Rows from block 6 of a small image diffusion model, named by matrix and row number. Rows with one number belong to one channel. Each number is 500 + 25 x the weight over its row's rms, rounded and kept within 0 to 999. All counts start at 0. Numbers have three digits each.
Before each channel's rows are labels from the 100 images, of 14976 (inputs lightly noised), where the channel reaches its highest value: "lies over" is the class under the peak. Only what is clearly more common there than usual is listed. The data: rendered dice on a table.
# convs0: first 3x3 conv (model.decb.0.0.convs.0.weight, 128x256x3x3, standardized in use, each kernel summed), inputs 0-255
# convs1: second 3x3 conv (model.decb.0.0.convs.1.weight, 128x128x3x3, standardized in use, transposed, each kernel summed), outputs 0-127

lies over: die with four on top; die with five on top
convs0.123:486496506514473517509499433460529522507549487470453505464493515475471480484509481518552538501501485506508471528499503519483445466507523487514487483481501509502494410483499507458544494539478481495529537486492495519451516523530490546483485516544457450509509491520496506520494441489499507474528518502482509402498506498546506489501504530489506433517370538469461468444570435479479489520533513507519519523475510501495510506477493510509531486508498477487486551487526495517530507508522487514508496494522515486485513497515515503506511471482489499490475469508510498515476493512479520503487501505527516517496496530507484498536521498501520489533482509516508502516524515537502507525475520489508534496543504507478510509499497508506524502512506503512482498509496519513502517488511485
convs1.123:522475534517529461438505487527479470534505469533511499526468493493476511507491501503444504517512481511493481518480544475511461502487518488522499501467489481520471504463514520518488496479511527540503505523468466528512530502485511457470504503452487447508504416526508498479522502501480487492437473491544541501506505469524509524494532480490454539476467517499476485507523523531472501481513

lies over: die with five on top
convs0.89:515491511491505475488508493474483521461496529507521525508506488573513489504486520502499491491506488476494501513490519495523505519475547489517519506500490508441511528419468529506516506497519502491492506485496505508483479488497495524485506505469483472533499507515524516484514515503446520487533515495490487506483480494494487489496504491500497513493498493491507486473507494487489525539487490496511520490481509490516501516441510503446487515519493542533662513490462509500507582469452553516501502530513429502470504531447508489497509464556472490510525516501473500509494509427516513485478521497476477538515500515514474505483500498499499497521485503512493466497507503513528512508516519523496448472487489487489486598486449470474498471499503493489519525475476498531507517500515510
convs1.89:544498465557502566508468480545514489504498499515486540531476515445503484524503477490474488487497533520525478482484481496492483523514479499442474477495494487475502518515530492524516453476577489485487488471466514528512500495519511503494479527495477448485477544508468536486507475459499469494510517511453511481519520499505494462550505476532541517530481494513531498499503473523501498525533

lies over: die with four on top; die with five on top
convs0.93:470482551519471482547513451471509521500524509521507521507519493508506467483515527501530514500483514519495397494545506413475478509496514502515486510501451524488523448497493517449529475488497467509492474413496497494454509494525496466486459532509499393489495493517517520513400471473498473485520508513500507490527526486473508438515501524502504468519441427506509467429554521484542502509516511510485529519502507507489490534480516506500516543528477516496494522490494504521497534509512491515515486496493504497484503486497523503518494494486490503513495471484482507492552517518492498477491515488507528499484495533503513508502529511528522494486508483511505493497536500512487527504483547508519519494504513507502485515491528516517530500498513530496499492503479498544495508497520510
convs1.93:503458519507526489417485489561546515499505501518465480498490497467469491516501486505467550534484476515543499504490540514517473532483556491468484499483501498497463465482510523497472481485465547483492504512512468534474544510467495483497537500465513470512508495511495534506540510544494499510508493471517487500450540477488523511502495492505454497486480466502502504531525496522518499430502

lies over: die with four on top; die with five on top
convs0.111:508504506498508486493497470501523513557513455495477498491495487463479501513499504516480519514493494515503504484525512517482486496489506534504496496505494479526500478308495490497499505509514508496514507519507504522451366496503503497504505515489498495501496505490498498497506501519494516493456508511506500505516508519523515518497503514483504503515471516506488504466519495484517426469524520524535534510459475500526494527477448523508516503508528480491508495505431504483525519508468501505493500496506520490513501507430501493486466484484537514514529499475513496496501499522514519508509471495482503505480508505505519495527499511514485492477518510493486514501496511529500460513517541516487494513539520517483424500457440518502512553526500528561514525517489515542497493500513487
convs1.111:525505518545532515511461498509497536549517493476496466525526462501501486514504511526498483483516521509568520519495480489521502543479527548475476503496493503523540521482485490513470470509496553500486466474462477522544480437507522486531453491492497489490457485484455493447496506474503470509492489466526539500475539515507502491511507478518537542520481466475553487512492478530486497496522

lies over: die with six on top
convs0.60:488533523498503505511509479469559499495489493492450526480505504449478466533504507490465541507518499519510496516503535483482485471500499494500486486511496485511503444475481529461516508531501491508515523504516488514450494504504496491517511526547479457508506508496504492524485470483491511499516495495497491484494513489516495473511482519481510444522425509481482468418517490477498494516522522505553538505492521487514521503498419513533545528515526527499496509483526503509475502519456501498495506465504481539542479478515519494506520487500505525525508487510470514522487507506528513465503473526503507532504488461526517514528487506508448505524504529523526509493542497501498524476557520522491506494509487506506467464532496459492338470506493485534492479496519490536528461504493509
convs1.60:449484482531528511475541514523519478490518506534539527507486480485501552519495494495472489464519499517470483520499501522531473502502507482505499494457503531485469512534522503548503568505529522552541486560464459480498520489468492499512480496510460478485481493477522534531501492512452526486474543511466531549527504513503464510453483485505485512559509498517499501508466519492504476484490

lies over: die with four on top
convs0.115:483502511509505493498530480456515528507520481487474516518503504492490485481506512358509489494496477519496516484524508415518442503489516519496486503509506489490492423522508526449531514493515539508499494497500506515485521482502520509512451530475534487524475472520513467524488379542486481499544507503498495515474512466467507343535481518476496508500433441494482498454541460490527496495516510510515514519506497512505466501494487500502506480541482533489497528524508485508500532492492506515505503489489499451494533513514495495495517500511504507516522500500509526490496476503488531502511515494519502515507502498516517506499497509507507505491503501491499505504528512502512529485494518503511512492522507513499517512503520495502544509515489482518517506497490504524508522507515489
convs1.115:527510498459502518520553485515512522466567522512554520492533526530471521500521485526506529483513477513441511516507513508481471427499483541428478525510499506473496480507475541518484494517507462527498511508507531485493482503507491499498457511533478470507522459504527508500467528518515490498509475545527498486504494503503518572503481506517512466523496472506503512515501496491537502515442

lies over: die with five on top; die with one on top
convs0.26:513499517494510496498514482503530510247519482507496503495494481509493496505499513506502499510499489499495508486498536505505492514494506500505509502508488478483494460511417501489493502537499501498510503498498501506454527514496495513515501507487485494510503504490500504495506494504541512490544502502499502502505501527513526498495489503477513490509476498489492498462492503489502505507506485526511505512518549479484514433530492496467624497498493481514541502514483494506501505498528498488507513534504527495505479492521511503492488489519516492523496497465482514506506504500493486477493510494492501498510534506452516519470488506476508490468496518513490520514508501500509490491524507489516578491497416524490483500525525475498488506519496505501513490500487498505497493497485500
convs1.26:475443502478485446502494525457504491504509468480514483496479547512484496439504521478522440526494488497493499514482559467527533488548519535524464525506495514505517503547432478497483494493452485494483509500487500505480530487502503515459477476475448528460503484501491502512491554536494493498488530501490480492486503501487500459481476511508461458497466513516469491516471492521514549489482

lies over: die with four on top; die with five on top
convs0.82:387488496507499464501490451513514535497512489470525477525504501515486460470506485358535505501545513509509474505519512486495488496517502505477453500486514481491488526531510503482516534478536547495500496417496497478475524476509551482498405543488452486507509525469494497529468480508490514519501468507524537478486507485506496420511483548493485514534450435485457506479559492515529501483524506478505554489487516504514508516496504507502505488511508456501513503472519503504499522496506498519515502518512499507484510492507513502462499510471523510484513494479504511512504506512491506483499506454507510459482535536523517508495504490495514466515486515518468523485509490511514499507525556499498517507509514507495479507510502512517515508510511507507515508503514509559499519510509504
convs1.82:503548510496513460517523485467496511487504478491502489494536487546514547469482485471522496486486483505517506491525505482517483525493500505500529512453490443490486527509500481468523513484478484489534484509480495441538512481529529524504523525475526492483480454525501531497555466485465523509487546540515499512570492511497505476477533453497491438538518535479468495533500488507487477522544

lies over: die with four on top; die with five on top
convs0.49:580500504497489468468516448455514539514535513399451497483512522490500505510511526453536512480497499505494425501508489452488497507492490535492483486524502509503479446487496524478522499482532537489519456563491480507465522508488522450495538531517500458484504531523515510503460481516510470515525511502542511434437507501524508447503487509458523489519419460496456510463496457479490482492557504506482525521519491513525527498540489512484483456521487515517495464482478551515484516499503507505465499524523493482499497454497520524527489485475509519470500491474538517511502514493504522487476511483497523539508496497532513525509488483505506507504501540494507513461524524518504539503522521507489532496508504520541476479521489498505495500468491537518507480499490517520503501499512505
convs1.49:539475537537490488467492544496465485523501516510425477534522499487496460488484495502476486534448534501477525489473500505506465523504528503504498458455497442490511503477506524495500528506507491561505498472511486491472528517555485485472521483459488517512532507520498464489508466490474495518496508490515487501509516485489514461447534483493449495516450481545465505521509515523485525527532

lies over: die with one on top
convs0.95:503504488526518507513507478499504487614490490478445469474506503498463487448514511526515476509500491508510492509489470496486483491509480548485510511524516525509496481502517506473516503511502464481513503547489479479471450508502502468473508488495491481479508482485495507527493483504475531508524490488496493500506456488497526503499506498496525499508512514512458500490515495491502502526525501526542512510526487493449489483520489491477487504493523471576499522505467504525498491478511468523533494489501450507525499549567484490512495500471581509491481477527510469498485508498486490487497521514522525506507467514544431479574525503500468488483473469491506551505544488538533475484498508528472477441515524484494496465482445530544460545542487507487577472472510492512459489542496505
convs1.95:486503493494479517503515498498500475465494481431565504493522517507512512470526517530510527527495491518504534492523511517487495454510473571514521486543508507496496508522504506518475503530474484468491474497461458538460466484483524512475468493510449518466535486489527527497470524478500507509476506521491506529518531464475502431557482513499474480518468543527512508454463474516504510503510

lies over: die with one on top
convs0.97:501485540514502514511510503450493506482513536475491494487547496496515497470487614493523493517510455475490488509503476478481544460499493532499420480471505529486501545514494510468515538502449544542484501473486507526474492493578533521517532476492505491483493499479556508476519511451471472548514519540490488493508527514500499516461476452486502472413445495486502497476510480512442452492477504494527475529485507500487534492472470505481417531532525495455506523508500512525510517518522474487507501507483500492514507514502489519496525521546506511499536524523490507504497519505515496483504504508499497487451493493519482531537501475482506516505491484493498508509515555488506543478532474488496501491500492470507508499472496518512527492511480485495528455494471512477539517496499502
convs1.97:528512529495426468501513553490495497484495446476476514477485510517506501494472489484529533506503503477475448499517492527500459530501509477514488496512492490522521519495528481512481510491484514501538452477481513470511516502492487497473485526456508485461516537480492531486477453457511504473488498539499497501541488454513471449529542481451498474537486512503483491510477515494469500504589

lies over: die with six on top; die with four on top
convs0.32:425545456532488507491469422464511516503511485461497482509520481507467462465504519510536516515532489489526492513521529365517509511523498482504549503573519489496512484518510527484520511456487512495519525424520498503467538486496507380505465536475529446505511462486469461520501483499483468527517523491487526437402513506465502539504492510490535497527471446491477523464505478529520470493508512508505545507514496506506513503490475496495505447531492499499503501478491506505515504506509513519506500511500501512470496506506497513500509485503505504490503504489516506516507490507497508519501516524505498440480503491494505515488495499504504501502493506508511508502526510506512510500504544491508514508507500519504510492506508507519507510500500526514491495513509508546522503501509529
convs1.32:473516490494545521497568528521495515546500525491475487532485494483453472521510519505486552539464496508517530497489520527514503501545534497493505548509491501461497490511502505500502480485517513504479505494520484474454439495499492481493464504494518523463458519564517494501491504511526485530514553460504490470457464474512483485498523521476530485542564490474500499546507506498488516508459

lies over: die with four on top
convs0.104:460482498518501475499490449505492506498539467477495503548517514508529525510504485505482534516493483508486483467498510511502487513502546481509527492516452458458495482512521502500521487466479545498482532484496487490495506498503483536483488508471527495519495509500458466524470476429535457490507498500539500505519547499479520472515500528476525498481468549471512500472480489474512424488518472539538498505464495484456529501513494500457544526524497496492429498517559502503481460499468528509524495537480483500494503470527474476491502529555521480517496487454515483559509495497542491479442481516494522526533498479492509449500535569521510543496505561493554530489488554483505508514495496483498513515556520485475505497537498475483478513515501519471494513465508506497514484484481497
convs1.104:472534493518488549514513440514511507510501497460462514471514505533508503492477492490489500495469512474531516499497485556485503539465481501501518477488509536473512467531505524493507515517505459496459486529476464486505501489493515503490497531552512540546514439458490490550496521504532566492532496527476454505523528520511533549499464507514518505498508471547452521512503499508484465509502

lies over: die with one on top
convs0.4:506506458511520465498536460496546513510513514493494502452512507505467491503506537476532520493506508516494480459502503497493481523499510523502486483523457518499516504487519540461528513488503510484522488515479506535388507490507517484487479518521502436492562481518528504499500478479496513482525521485520492479497522504536517467512476516460523438541476488474454512449516481497503522499514496495511537501491492492495486517484552505501512469502499448481499432521516503508515498497534479532499509502559488455430530525529518479494461477433531480460486509517493501482496499488510498517494526509480514494471516505512560488465512476507501451443492527514499520505509488515515523474439535532500527501560510527484452508535500543496507512496503537529500503497496516533486501480508498
convs1.4:481511497466486524522476493569474505499493499517496501500584502536519499500532510490502494485461457513471475497453498496493523476479464495521474522508493501517517566511488473522518521494479511462498515468515504534460491544522479502519520486489551548508512487490538470481517497491541489495512512533455518491477515509516477491447495557481535517489490514503494506483442487513537493537500

lies over: die with one on top; die with four on top
convs0.25:540493489486526482515509521539517450494493499493512520461474482537531504476514489529512497528444505504483506483455512527501503515541496495498515494513470503501506521531498478492464475472511530507490488493495529481532508507493506506457506427471544534515508499503526497510523516503494484489515510520469493517510492443506506520498511501495489486510522521457522481512493508560496534504472503515526355489497494515485518498536521495495466537522495516521483506509501476522518497502508517516512479498522498505520487501487474476504494492506499504508518497481508491503509501487484499522507498485493497530500499524526475494490493480488520492514499508499501492501501483507495527513495363517518494477514506511508508501515481485502557499507483507488509539496479519346502461490481531
convs1.25:503489535518541497486503508482472514538473463487530466522495473483461522525458552533467507491565477474502481558455526472524482475502535477487500524475417498506497507497487472500483506471500538510519548490468470501501485481513519492511512504471486470493476489501492497459495493499498495512510489500523522481483470501489515503488544465502524496514521515476502417526474524515465479484492